{
  "image_size": 64,
  "encoder_norm": "rmsnorm",
  "encoder_head_dim": 32,
  "encoder_num_experts": 16,
  "encoder_expert_mlp_ratio": 0.25,
  "encoder_patch_size": [8, 8],
  "latent_channels": 16,
  "decoder_norm": "groupnorm",
  "optimizer": "adamw",
  "lr": 0.0024,
  "beta1": 0.9,
  "epochs": 2.3,
  "lr_schedule": "step",
  "weight_decay": 0.4
}
Rows from block 13 of the encoder of a small image VQ-VAE, named by matrix and row number. Rows with one number within an expert belong to one neuron, the router's apart. Each number is 500 + 40 x the weight over its row's rms, rounded and kept within 0 to 999. All counts start at 0. Numbers have three digits each.
After each expert's rows are labels from the 100 images, of 14976, where the router gives the expert most weight on average: "responds to" is what is common among them. Only what is clearly more common there than usual is listed. The data: abstract colour fields from 500 small random pattern networks. In brackets: how many of the 100, against the usual share in percent.
# router: router (encoder.blocks.13.mlp.router.weight, 16x192), inputs 0-191
# up: expert up (encoder.blocks.13.mlp.up, 16x48x192), inputs 0-191
# down: expert down (encoder.blocks.13.mlp.down, 16x192x48, transposed), outputs 0-191

# expert 14
router.14:499574522568488548424440453404522543507513444503483460439510506465552522423437488525499501469562443572532501441562498478448467504429486441456520522515486507499510485504458516477465518483449561523524471511547487422455488468474422538537498483450491564494479498500535500579506560468526588540488417470537539475437464531543536502523528569494525524436564483457525486486466488496486446548542480499525582494495461486450451501486516457415462465518517507583506492491511472530508561540454453460442588461498548542532463560518471487516543436445450475516523439482543533509554508457477503500
up.0:468513518567536465484464510460502501488520454520630485505516502503477508479485477468521502532514525537528565512505461465563480484516397525480478503499507481446520522501476481471503499513448517371515541385585507526427494517520468454548584493525506478583460520483546709504536498466514527533522486458533454444517511529524537495538489549499548533498519510495495479502451480555474487485471465448518493429501489531513460519475472526498515516497624492502556579505482479569503500530486488497471509526476536550515508506518529538516520518515513528472509468507511532599556539568551494566
down.0:471545526573503510432454462445500558537532458503520516442521510451504509421431516451508523471553494575563485487498511462499497457502502501492479503458510488501532502539477506455493511463428619450558523502549516536434559498490461554582551488511534567545442517485555534574550497460498571550518449421543502402461523511515545485508539553508560539476563481466545486500488414576500486527548505446487501532491474474504465509469481497472489472532541500543551568539508492556506448527440485457411573443486559540544516562544490469538531502508474496504553426474513527541532558538503503529
responds to: mostly green (77 vs 13.6); smooth (57 vs 10.9); bright (36 vs 7.2)

# expert 2
router.2:476466522512535452568547517559522470483478461538560559529482527453417514555556531508559493571496535444502465440467523474562505504564494543478490390398543458492476504505479508587539540493537440486427505562478545500488568551532502443473563520556543510527491565557496492424499456531499409509526466490524466504503503494473493509535513525521492463545463494507509523483563513506460550450564506439535483539506466449585513486486505532579506523469533465506518540543533522527477493509551542440558417414524508519531572470493536450509485566516503508453454516509504447517482550539589498468
up.0:475578515528509530362414469466514538493484494495503472453502516489505495462464509496500548461546473547530587510515461466486442504470519474488523510507490498474550453502483482475514499489474570461537527443574476557431504460465485499560524504501518542526457468538513514558524703469510574514522484468547506445423526478514556512535522535498517568450527502432519472525491465516476397552506453485499558494519547486507445484486517478437461483493513481548549519522494471537531474527419453462418559505504557512515514513520505517534543480383503479490520467457529529524534528495500530440
down.0:511542495520493554386409458447527543561504500500446462444525498506570487453427465511472547494573450539511521505550486510434459499406498439484524552534466495503535471482480491476445497481462580524513482489508482486502482501471488530558479481436470504490445468498532485592501588442534608500503506485494544460476499486545513503492505508484546521410549517495505500504457471516486430587509491521522556468510513514419476501506521457382474461512501496521493486486472481498562495566453424511418604501493550497492435549520448517490556420440485495519523460467544565492504498457483511514
responds to: mostly red (95 vs 11.5)

# expert 13
router.13:467518489444478536462431511468511546488537519471437475465497526475554543536500481553455496518488429492514518486463503487421430522414557435512533530508463463483516430484477448510449500511571482580492465554491476448507462479467480529481433533431479493449513414504486442558498549488511548502479476536443613496497466450520540470431523486465488433454502433515445499554542549440511448551447476580533542453499461575435538516503507446433468498510444530492499452453445461510561514474454480486482556500503510494511419492496457482510486401449506478499504529482501439446508481452482553441
up.0:484484587526529541504526512549542441463458441510565560533480530490460478534577530494574525510536507485503439487549502465496464475491511475449503436415493499494465488499456455495532568466549443512510500522543554523427579484503518508476531517507555552491451556549504475453533520568504394527490445473534508516405523483495539525508452559522468572485482516456531546507547519528408483523547519470559516570514537530575480494474504516539471502481512451495491487536538520524533431538512512404560387479587505482481574506476506501562532495474497496454466531452532486498490565524593536479
down.0:497520523554496515541563557543570462469461454535540557519476521470426480515557527461532533470530535500519483493478480467541490507553484511466475417405545470495453518488488492473550509515515462447496473502535550519447577485498474483498578512505562557535477548578485453434525492536472404536523440470565503504452483533451517560564497570528500544527490475449531537449519476530447502449569505434592527558511466467576455467484532512579483500466519455538528557534543493525454452532513539444543444493537514559534576500526512462542527536457482527493476513500546473561541551532590520476
responds to: bright (66 vs 7.2); mostly green (51 vs 13.6); smooth (33 vs 10.9)

# expert 3
router.3:469476441552508485485498469396438546463566520457530493492539464466547484406448479507459485498472532551545468497485521505537549466561515526528457560536507505496548547544525496496478454436429562446578564515525456517520552499508528517538522465546507503564516473438477573559525432484478576488508528454508450472505555502547499438486564493492524481525526527516501446523461466518559559495515528476411433530467490385471505539468428527478519525542549555499542491507506523501491487479444496523457585430421489488544483518508510460509475541569462473538544440510456549492475488523428465566
up.0:508569536506520520408423503472513488538470522477457481476495484536501450479501430520499474516570486509507552510525397460444496487381530481464528515501488535511457386483511525464469519470539534601490453503568494508453524499468488452524454469469502478465468512541527485499561627467545526517503495533469569486446497518544532501498439533489483573468530546452548479540595503486490437544475492486495510474487538456475450473516510457437456432519468482516553463487455448505585432516488464477466531473511482484500477495500482530524514438462479483565486492502521523562497563527507558365
down.0:477466497495498458560589539561506488430484482551544527569472489483402532529523584478551514506472535461491474505496555508558502502578466554529490362429515500536491549526508515522592505492500448461496523494495543527477512522539504511477527563554528511513507575486471523433491445574476391510516492482510463534520506538472490504522494486499498459562455494512487518452500515499490550428516535485503477524500475520598532487505483558595529548471526484490477520537545537510411523503539582493562408516503470489506602485474562451499487580531536491442480509508499435475507498521548475553
responds to: mostly blue (100 vs 13.5); smooth (59 vs 10.9); dark (41 vs 7.3)

# expert 12
router.12:518490481550469527460542474501534533485515445534543460505495472463517481492435524393544558541514502505473510495540579543478451486531459522523553495498450468480560559528484470581540456450424543401542531372513487610460487468523518546551568513518505518538488526451491523563475523505524516493504499420589470484503512425508528496486541434462538481466514505527435490490428474513494442519508489535542489484542472492512514496483495526485523510494547483517435531522471528522441518541509500518438511566456540412471526560456539520486536541468530531435528426462537540435555462448501443564
up.0:500561523602504532520515467500483495439524587493443474524477480411552501467455519449569548547563485491474474432489528511426462491449499498519494516526470404509549516493475558500489460473521465525513507458496504426494455511488460526506461540516588569462563466495438454515472504477537524485449552476519522517469508507541572531488585529523535600476501465531425505554512551514413509552495497464491595570545548402516453508508525500471539497445444435518509537572481450502593485464496555508493558548536513535462487517488521514532539491517479460473510501473453551508528543553538500510
down.0:545462490408505490537508531547502429517438526474461488525462466566476425562591487548463460541451516467448554488521475530537552519485417532508515500517501543494458478484554482532512506558544452513436464475470475483506453501509525390447459475441460490464588482518480448422498498513496460471506563574472494534561471544464430509602457445489430480519457524494476510465496525510515519465436505539504481462472548503507518528513514504518522511495449503466435430458477509442392533462564473537557437540491441447466461454492525528464476496501538561530501548556475556475461482490469473454
responds to: dark (58 vs 7.3); mostly green (31 vs 13.6)

# expert 4
router.4:553540560521467539518503549482477505458503471459429527485513548484552489563568526495437472411471532521515438516431478439445506471426578466449481539519539475485479517478497488485474549541544453508493460574527489454492603423477463494458524495423544505495541451518480423479525524498492524516463454525534621489424458462440496515491531547567471537499498438420576503496479486482539488532552503479521510557503510538457435506462519442443451486519425500557502455474535466497539514436487467456535532438531493537530486488536450456549493446484445496551485541501455507550494488440449537477
up.0:450497466517542485527487470493513493529487465514606517529505442523457516432400513479576518539544508495494554493592521508565502499593426533539545453416481520536547482524506495483525491480402556444550552442513497559458432545500505503530556518586521511523447528453507602491536436513503421544503499478511442492562527532545523501502494480472535502536484567534491477506514500544477547484466513471473507506498531496580529484488467543609535499503597499505489527540491540548442494579480547448471462526506494454539528514487529499484507567542517460467524458470550515485470549584554489506
down.0:455548521580518499506519508515501491498533449484536565483496531462471487466511556464501482446530542541567464490440498444492509467539504516477460491439524489489464491522505480460535494488472521450547503519538541537457579480500478525531580492506572534565435511540526536476523497495472504545510442450567511471412510499476554511506500585541505580525517428456560488504554462631478489456579511422493501565509490491555424491478470492522488478504538480544554560544538484556490452517434505456516483430530509559539588508538487461540512515503473490512527484495516502581537561621578550478
responds to: bright (92 vs 7.2); smooth (38 vs 10.9)

# expert 7
router.7:490488507488484491450474458379445505533553529471511469474493494535551496422435465473465489503534455524472567557545471518531551456521508525559500547524515546533526496518530515474513497464422580496487553458507496594513465497478515480513492455546475495446480471444575561555510473452510574500486524489495475489534539479529487468531495458473512538475531558489545460512487433510558520500445505514426460452461560622460489523525459508435578471560551550478551515475465500477512479484454482523440569651462499473487463524505479566507495501556507487556536434503465544551452487536454476496
up.0:465460530527537484568537521499512475434501487483564558521521500470489518515514534481557517475476587476515473468469544463541521505575553521556499477456547473484493501542536527431504508529506496495521508533590533504395597473491508527436535548550596554560471516489483509452601466451477473535482438494495496521443517517484550496512483573513508519556505489484519492528552498494477521399456521463508494534478495348572554482512508561607529551501532502478514544529519538541507458531492519427531444491486484526586522482502547456563508566505493488495484505480516432501537563548528526515
down.0:449491512529519436572543472484439488464553485485565531512493503468469531446498520472512478489491542517527493482466518459565555463598525582518467498461536508500495493566512509500530499441425520459527591507529517521464547502524491503507541486577541544524484516468509661479520385503471491521505461466534454490493538509493516443520527534511507504570494482477528474515544473516541568427517507451389437540485481494544495524485413526572530520533579527515555553528517515535474468478482547467511482463479477537531547499512546481536464567618487488503526456514474468548506529598485487472
responds to: mostly blue (75 vs 13.5); smooth (48 vs 10.9)

# expert 10
router.10:549460457464527466502453494528502437542448549459487450484525483575455454521539412537480468552538445463436558539555418524556535514489434494486534536534535540529445545463524468562473480549558512480442452447462487452556439538506524425558470425453427488482480473573479490459460524537538492460537540553434485497566512547494444547579436500454478538476454536515474518472490495525460536529468529464516474433449526553503456464550514499501490469492477471439541507451442466438539494515558444543486492524534499514462496448508479537459511474510515558519457535530474542574464489545545446472
up.0:514570493485528453412452535514593499523469517541518487510506540497509475535492537482505505498473501502496466475506470484432530540361483459494498455497463538505519451515504458546419480538516503542520459465478469469508479487491472540533449453445482553488500484506437426510476577493498468492473504531535518506543499512525499498502477432496474423479539450546496459501524592527475391482484535559630531533515483450447504514448546509464485488500502510509433544458506520508453459582481496503497500451496481584511461479527522477509522446367497511513503498524624508416594483465541521479
down.0:521478474462497528474481524540552488550423523534484449515477469550489501562496444547525527548515437453436516534562444569485437554465459446497573467504457493516477520433482482502492492529564469553455447469450508461502442530490530469497447493481462424464493533551484423488459558541558464473519555546433511519532465536511461562489434452462508507447472561541467557477480551476438473546482470531573539443529535519501539461554562514491484486459471451458443434495484499441568550545554485547499484593529525430449492487459487505433536483433555515472460546470533507475464475466546500523
responds to: fine detail (71 vs 16)

# expert 9
router.9:543467478443479533467485486530539512546437520545520461484527485557445530493556434524553569561568414488463574575558496545561474488494447486468529496527483525487526455463455451556487487493474475528453538453464455537537437544509544434474494492492427466458539553564544491466477546554551478460576533552473472490544481563483436518569506452450507424482465549446453501451459447426494482559491501550557521449516438541480551461548507533504500486467516499489455493491475525455448505540546499532493497514481533535459502551489452539471558463466576473492465462479535435509486449433515462441
up.0:484482536532513440514523536517484393540490555509563526537500466478444433439472454542524509503510540513461460518509429512579513484585431503505492458459559522484473591475483489450493480464485504458452520542486537520484533509506518496560534439570541509534462528510496580436504463489515479532542505484487465526506521535536504518573456562529472592498462511508547527503545525507449548454574535407463464509505561446523453477486509529556520505489560454481541562529535556482507515512599510489531460505520525524488561440489474533460528547554503530462496527504505553559591545619566471508
down.0:481522520536504513492494482476480543462562480460471537491506535454563525485460615471470442467466520526583458487404581446392488476461539489499479521504458499493538462539508493520512502510486530512546496528539501531479524478501479603488493565494548549535487434392509518538511488439475545529464466462542535496450508401497573488305513517548512490510516387511498473560542501609533481520488504511462496529497493504487487515468480481466495509502483533520504540512509486557507484458423481485502510406506487522529495512521507492536443485508468477501522488507487522429510524565466551533
responds to: fine detail (66 vs 16)

# expert 5
router.5:526427451464493460495496524532509456563492531476504433540498468575496445556491422550494497535468449464432530555526497564531479504499425500512545541529482538535505572458494532557514469540542467488439511451461499524546454545521518438541465484469430488494508493531522492470471521526542484464520545558423482494565490541508450522512455455453500531480447546557429546495441489497440547501430510519535450418475537576488519447580533532508541501462492483440459495485428511439557485520572494545491479589494498437446514446475515554434519509498557529461483550459477551521470470521534436572
up.0:539479514531508476487484514491499473507553501527594493522482544494512520449486463441496462479493527485497474540498440524463523515534574478499449499512551501473371487485486566490487536514525473559525464474495474515541483523510501540499466407526475490479549492527457612556476478538451495491490498544487466507521453467479513509485565456470505439464514480536582507467543456428481480517565468562495505470480391430480519517520498529533470507556608567516561520456460379480523423548483473531490506507469492601484369512527538563515451457517469505553494502510512444474507514449572513477
down.0:481460467432509480485506489523531508456474523552556456522506456530484501528450547552566559559490475458454518503571567570523469513538472508536548465533456518535547515488500483533512486483490479536501526477429487474537437552511535521520435526543463552459466548443512510500463502524531491474509573514432478520584511540545457480521466404460510458492469555565429502509473549500475507502444507547521530452516542551532572504522494553525526524477535496451428447512479529467479596568533547565492479553487499394463509497433558493432532532468565448437505497465535503394466449485504455563
responds to: fine detail (49 vs 16)

# expert 15
router.15:539497536484491533529517548548566466471451481508425529534476492533483458572591499445478492544479501445456479464447473496458474527417513485460511442463488476472483489479516467554536526576595418485462445471505543550456498481513514427460525528433492492533535508573506420429480563551509428492489490520538656546466466455434500523507479471532476510505474491500473528493510552480452496516540520515576503524524510432513452489513541476527474508455423441501467458486505456475514445506542491474566431531548496467475518447477499494519507457428531536474459575490529467529539491466588534460
up.0:472549475566528511428458474473515533470480452526642481446525499482510506456420516536556545477566470531576501545587506522514452492498503485504558499422509490524540484487470581465470508495443552546529529547522539452496566500475486562551541556528538520506436518497547517596553522468544559544515450436516437474465508525548509516518502564477582513475535506456519514506461422492476456498542477473502536509519480517520514487496503509422483483504603493534498508533493522522517528548443515455437600396498527511567489550521481457479575506485499457472524447453545497485479506481497506548
down.0:505454504475499438621577524534425456465516517462496519545480500508469489539548519492485437511423543467480479476456511496552562505601487569519481491497530511500480555521531513530536499516529442480477521509482501499531490493520511468462503502530498492505543492478470523423495344535470413494486515527487493530533500514466476491498492481517456490594461483514492496505521527508543600406470514494413405508477511500550512511503462514608531530505479516468499490491509514485458512424546559509557416505494453488496530452494536508497438571648509519503483539533422488511489489561476474515
responds to: mostly red (55 vs 11.5); bright (44 vs 7.2); smooth (30 vs 10.9)

# expert 1
router.1:491491517501468461568554507473435474467565538436463530523505513493526521516531524467443459414439578491510457534434497440527571510564555540544434554504553508505471543537547536421500523507496480463547528529518497478497508453521509526454528508535539512565536437458468565464552422470448485526417462520522500541493519525454501466494528526537473543568504470455539476530523487494569540438465503461422459568448532504484494529478462485561533544520471532475555498458528521496465498421490529478535460589479432540536502478516509516584450547576456495562518520556443494556515509562430482523
up.0:535480467508475523488496513554550478470500450545484440474486512561472537564551457506519522553510479458407527510592468523467417526480512454453541453503498519518439523497491521491481489538577477484509424401477516434451435540500502488500486498458447570424501551585547424507419535512561445467460504498464530526531468543466513529504472468472500525463489543537476504488458505413475473487533527494611546465526445473519545456547528514497444486471477468502486479492522438478535569525553502539506467577526527463423509490485473529428531467454541552450497538459525435495516457412550519522
down.0:528457487451480488602580562536473496427486513491472508551481514508485532583592494507487482496410537448470480533471487528510518537525536508501492493514513487493476508465514506541531500569578391519473464506479488493543480477508527460417492539497491402496595495535438437424482429544488425475493510540478509560524466501440463506496494455505449431561459497507458522506502537377521573458479506538528446510489463499490537473518532500558496520470445505487475461462513508476465530453554548512599427539517465487482514452477506514489446524519507511496456558527442414477494459419491492464
responds to: smooth (59 vs 10.9); bright (55 vs 7.2); mostly blue (36 vs 13.5); mostly red (31 vs 11.5)

# expert 11
router.11:457559484507541542439467504529559459546436503553571505493503467508426463458483510524566570470579472513495557549567488514553461494543503499482540437386486497498470427485460564445497482484481554507528511472513519507460534547499522503535540491561526521436422568557548528501539551501502458501556531474513456508471524503550497548561454509474525566468509557464516522458533476518429394500548473468545566494561560508550511460496539528539490462471578461503518512560529520496518429566497482491457457559528524466487527533500505516469549523455540470448526481485577501527477548531562543433
up.0:469536562546535557496540485469496519398527450452464545509467500473510485500544546459482493448496476526493489498487550441476455494526571475458471513413568469484522501522487549514543559499496468467531495510611514545401556449492438518474599521488536610557478478517492459519571503476502501567524422462602572495461521417474560515556593523565499554496532487445510516507469476531504475542529478492502531507495487418516414473444493498467499507520461494541510509534514461523441473493441502399513506431537521525545503519510493502593481482490491525492473485477491509518551533469485516505
down.0:480525505537503519469521528550592522482441460615583528509502509469425507501507548475599606478570501500516493537527524502513442501527470495483503397434487465512502501484461483478539508494485492478520497491511532534452548523501497543516549555535547534519442603533500484496500535548498444519538456454545464498466490532488521543541493524494541500477498508479501532449499479529419466505572512474575558536536455510560498465492528543521478501457561446534483547568532500526443482630496521471516468507531526524515565539490515456517571521437510482451483484465609461473535521490614517523
responds to: dark (96 vs 7.3); mostly green (70 vs 13.6); smooth (63 vs 10.9)

# expert 8
router.8:493445477520526439518505468498467477496482557546554464542501466506456548444451491488548520535493496502480532472558496507554529532568384527558505486514488562534478554495499494444484469440444517453514552476461464381513417587527494513559486455553493447546471580453477553498453448555526504483541504496455457477562567609538461520512484539469491479499451483549487489455498569526498540455450532457450480436511474619529554519521450561535528510488555524480529542503470544507479566535516536520492473518469502544492484473480510508457505564546566507470521468537505531507548505561524438543
up.0:477487485447532499538500510434450505454482499460497526495448495495483511504560452499512476547515557440524535476448499443516522505514599508520475541502524482478434437543505500493507530508513479571511520575513513519493575484516497503458481541530530452483509449519494536499541460496479535534407432531505497488488524505493496493494508492502504430541517498474508504513544506464566527486501551509473500513470476239523542510504480483517494478528503528542559457497476524575523479414495525448553507410496432564607449478540523489547469502540457503530495518487445447521449471492448519436
down.0:492497478493505532447500523564586515507430496598588490520507491515447522529483510515588559515545468469478498561547499544488421513496466460493531417495463487520502501450468476499514495492527484513507458472467521522514475543500524534514485549545498423495444584532503433504475575550527432483515517498479431502511486515524503562444463474471543481450485540545480532469495530488419438527534506516602551487528488527567550456514555551525480495448562453488456501539508503491519528609526530524505453533530520476478555522454516472467557516401545468444475513458595463429501486450600516532
responds to: mostly blue (76 vs 13.5); smooth (74 vs 10.9); dark (61 vs 7.3)

# expert 0
router.0:469476489524533531498497510534526478520471540486489519541514468495509454527428571517521441523436484460566435424435536515427487499459409479494533477534441525505507503472540477540546456514536524512479431442457542470545416530460525574516441543466491429498458481426446484460457520460462489465507551524482486492530492507534548528402438493553473530492472420576488508521553554595456472470429498538502485462508540508538462556492551527501481504473480465448455573535486496535499550498486493545519460478559489486472521436464539537445481521485548563476492562502501574437454539576542542553
up.0:475541553552481540542505470442462525469459429493465475515473528479455535439452527425547489470536475518507508491512480505499474503523433549481456570486465509487471494559534504491527507417415577436562503478520511575462533525548497543514569471531550478536487539476566568546570433548510556578541468468608507484424516501508535545454456532534527498481534467486558530445454457475515516516507533475509483544506496531530484484496467518509468476489479526506473531537514505579446506400507524419456523573511526513611501521517521441564454571565533462516491485528429534472530494509489534549
down.0:480538527569511503479493517475522472482540463491468539456474534458498515476539457455462497457565519541532503500465448438485509495474578476455455492440558474469438445491476489444500515521521513478520484499567528492454575458476460477511556467476544553519466488602503475489545544464475506533516428479537543474439497482466547496522542598521507562493534473436556506532555456483494461492561479431516537547500449443488445483479504450484477484502482503549602553481521467533576427496449497427498534472517540589539516513565465503556512453479443519541485490487524442613534560518535548402
responds to: fine detail (81 vs 16)

# expert 6
router.6:446438461438516475516482516517527542501479520555544544520511487495454564530526507565556519493498488458519543560498525549474451530509586503541510447466463507507505433509515514482488484525560456597510511526501514562527501530495533571455438579574508468447513515493506510481511504497500464494549513512413478531565493480536561481426458446451539423515487488563430531551546513452483499507402503580484550465547428431517585444555516543547499539457541510459496507511502511541540438529486555513533447556509466453495513523483544495465472509481543467467471531457548410429421491466539534453
up.0:515519529495488475528471488434455453583501566480533436505499476500509502424493416519417506514527412561491534441532410483536513508489484504500420569465535492493493492516508494460476505478503561496436513504538510449453501500492472383570482450488480426526472491536479570493524463503535553509499465515473489508518510558517431509518561578491494528510506558462584509526516517486524521507511482459454473491509551477459483485501515494530474510501552493472569484484497513451557409460522465426469596446489498519550469514520486520540518476553455507504492490581472534655532566574451480457
down.0:476534527600500492504522496471488482519558459481512542480493534452498503455476533446477461454523535550560455467433497431494531471529519521471452502452548480485481526533500515465514507472457551440529517511559534533458586473494460527528573492510561543550449496494505551500543475477465542544495433450567515467425518493477561514468520600540520590518531443459562488500525450599498497469564504420469470556491482468543430500466470483502494488525525496543577573530526485552527439479458493444497537435510521567547549509553492476561498516526442522524516477503494518595543560603519521516
responds to: dark (56 vs 7.3)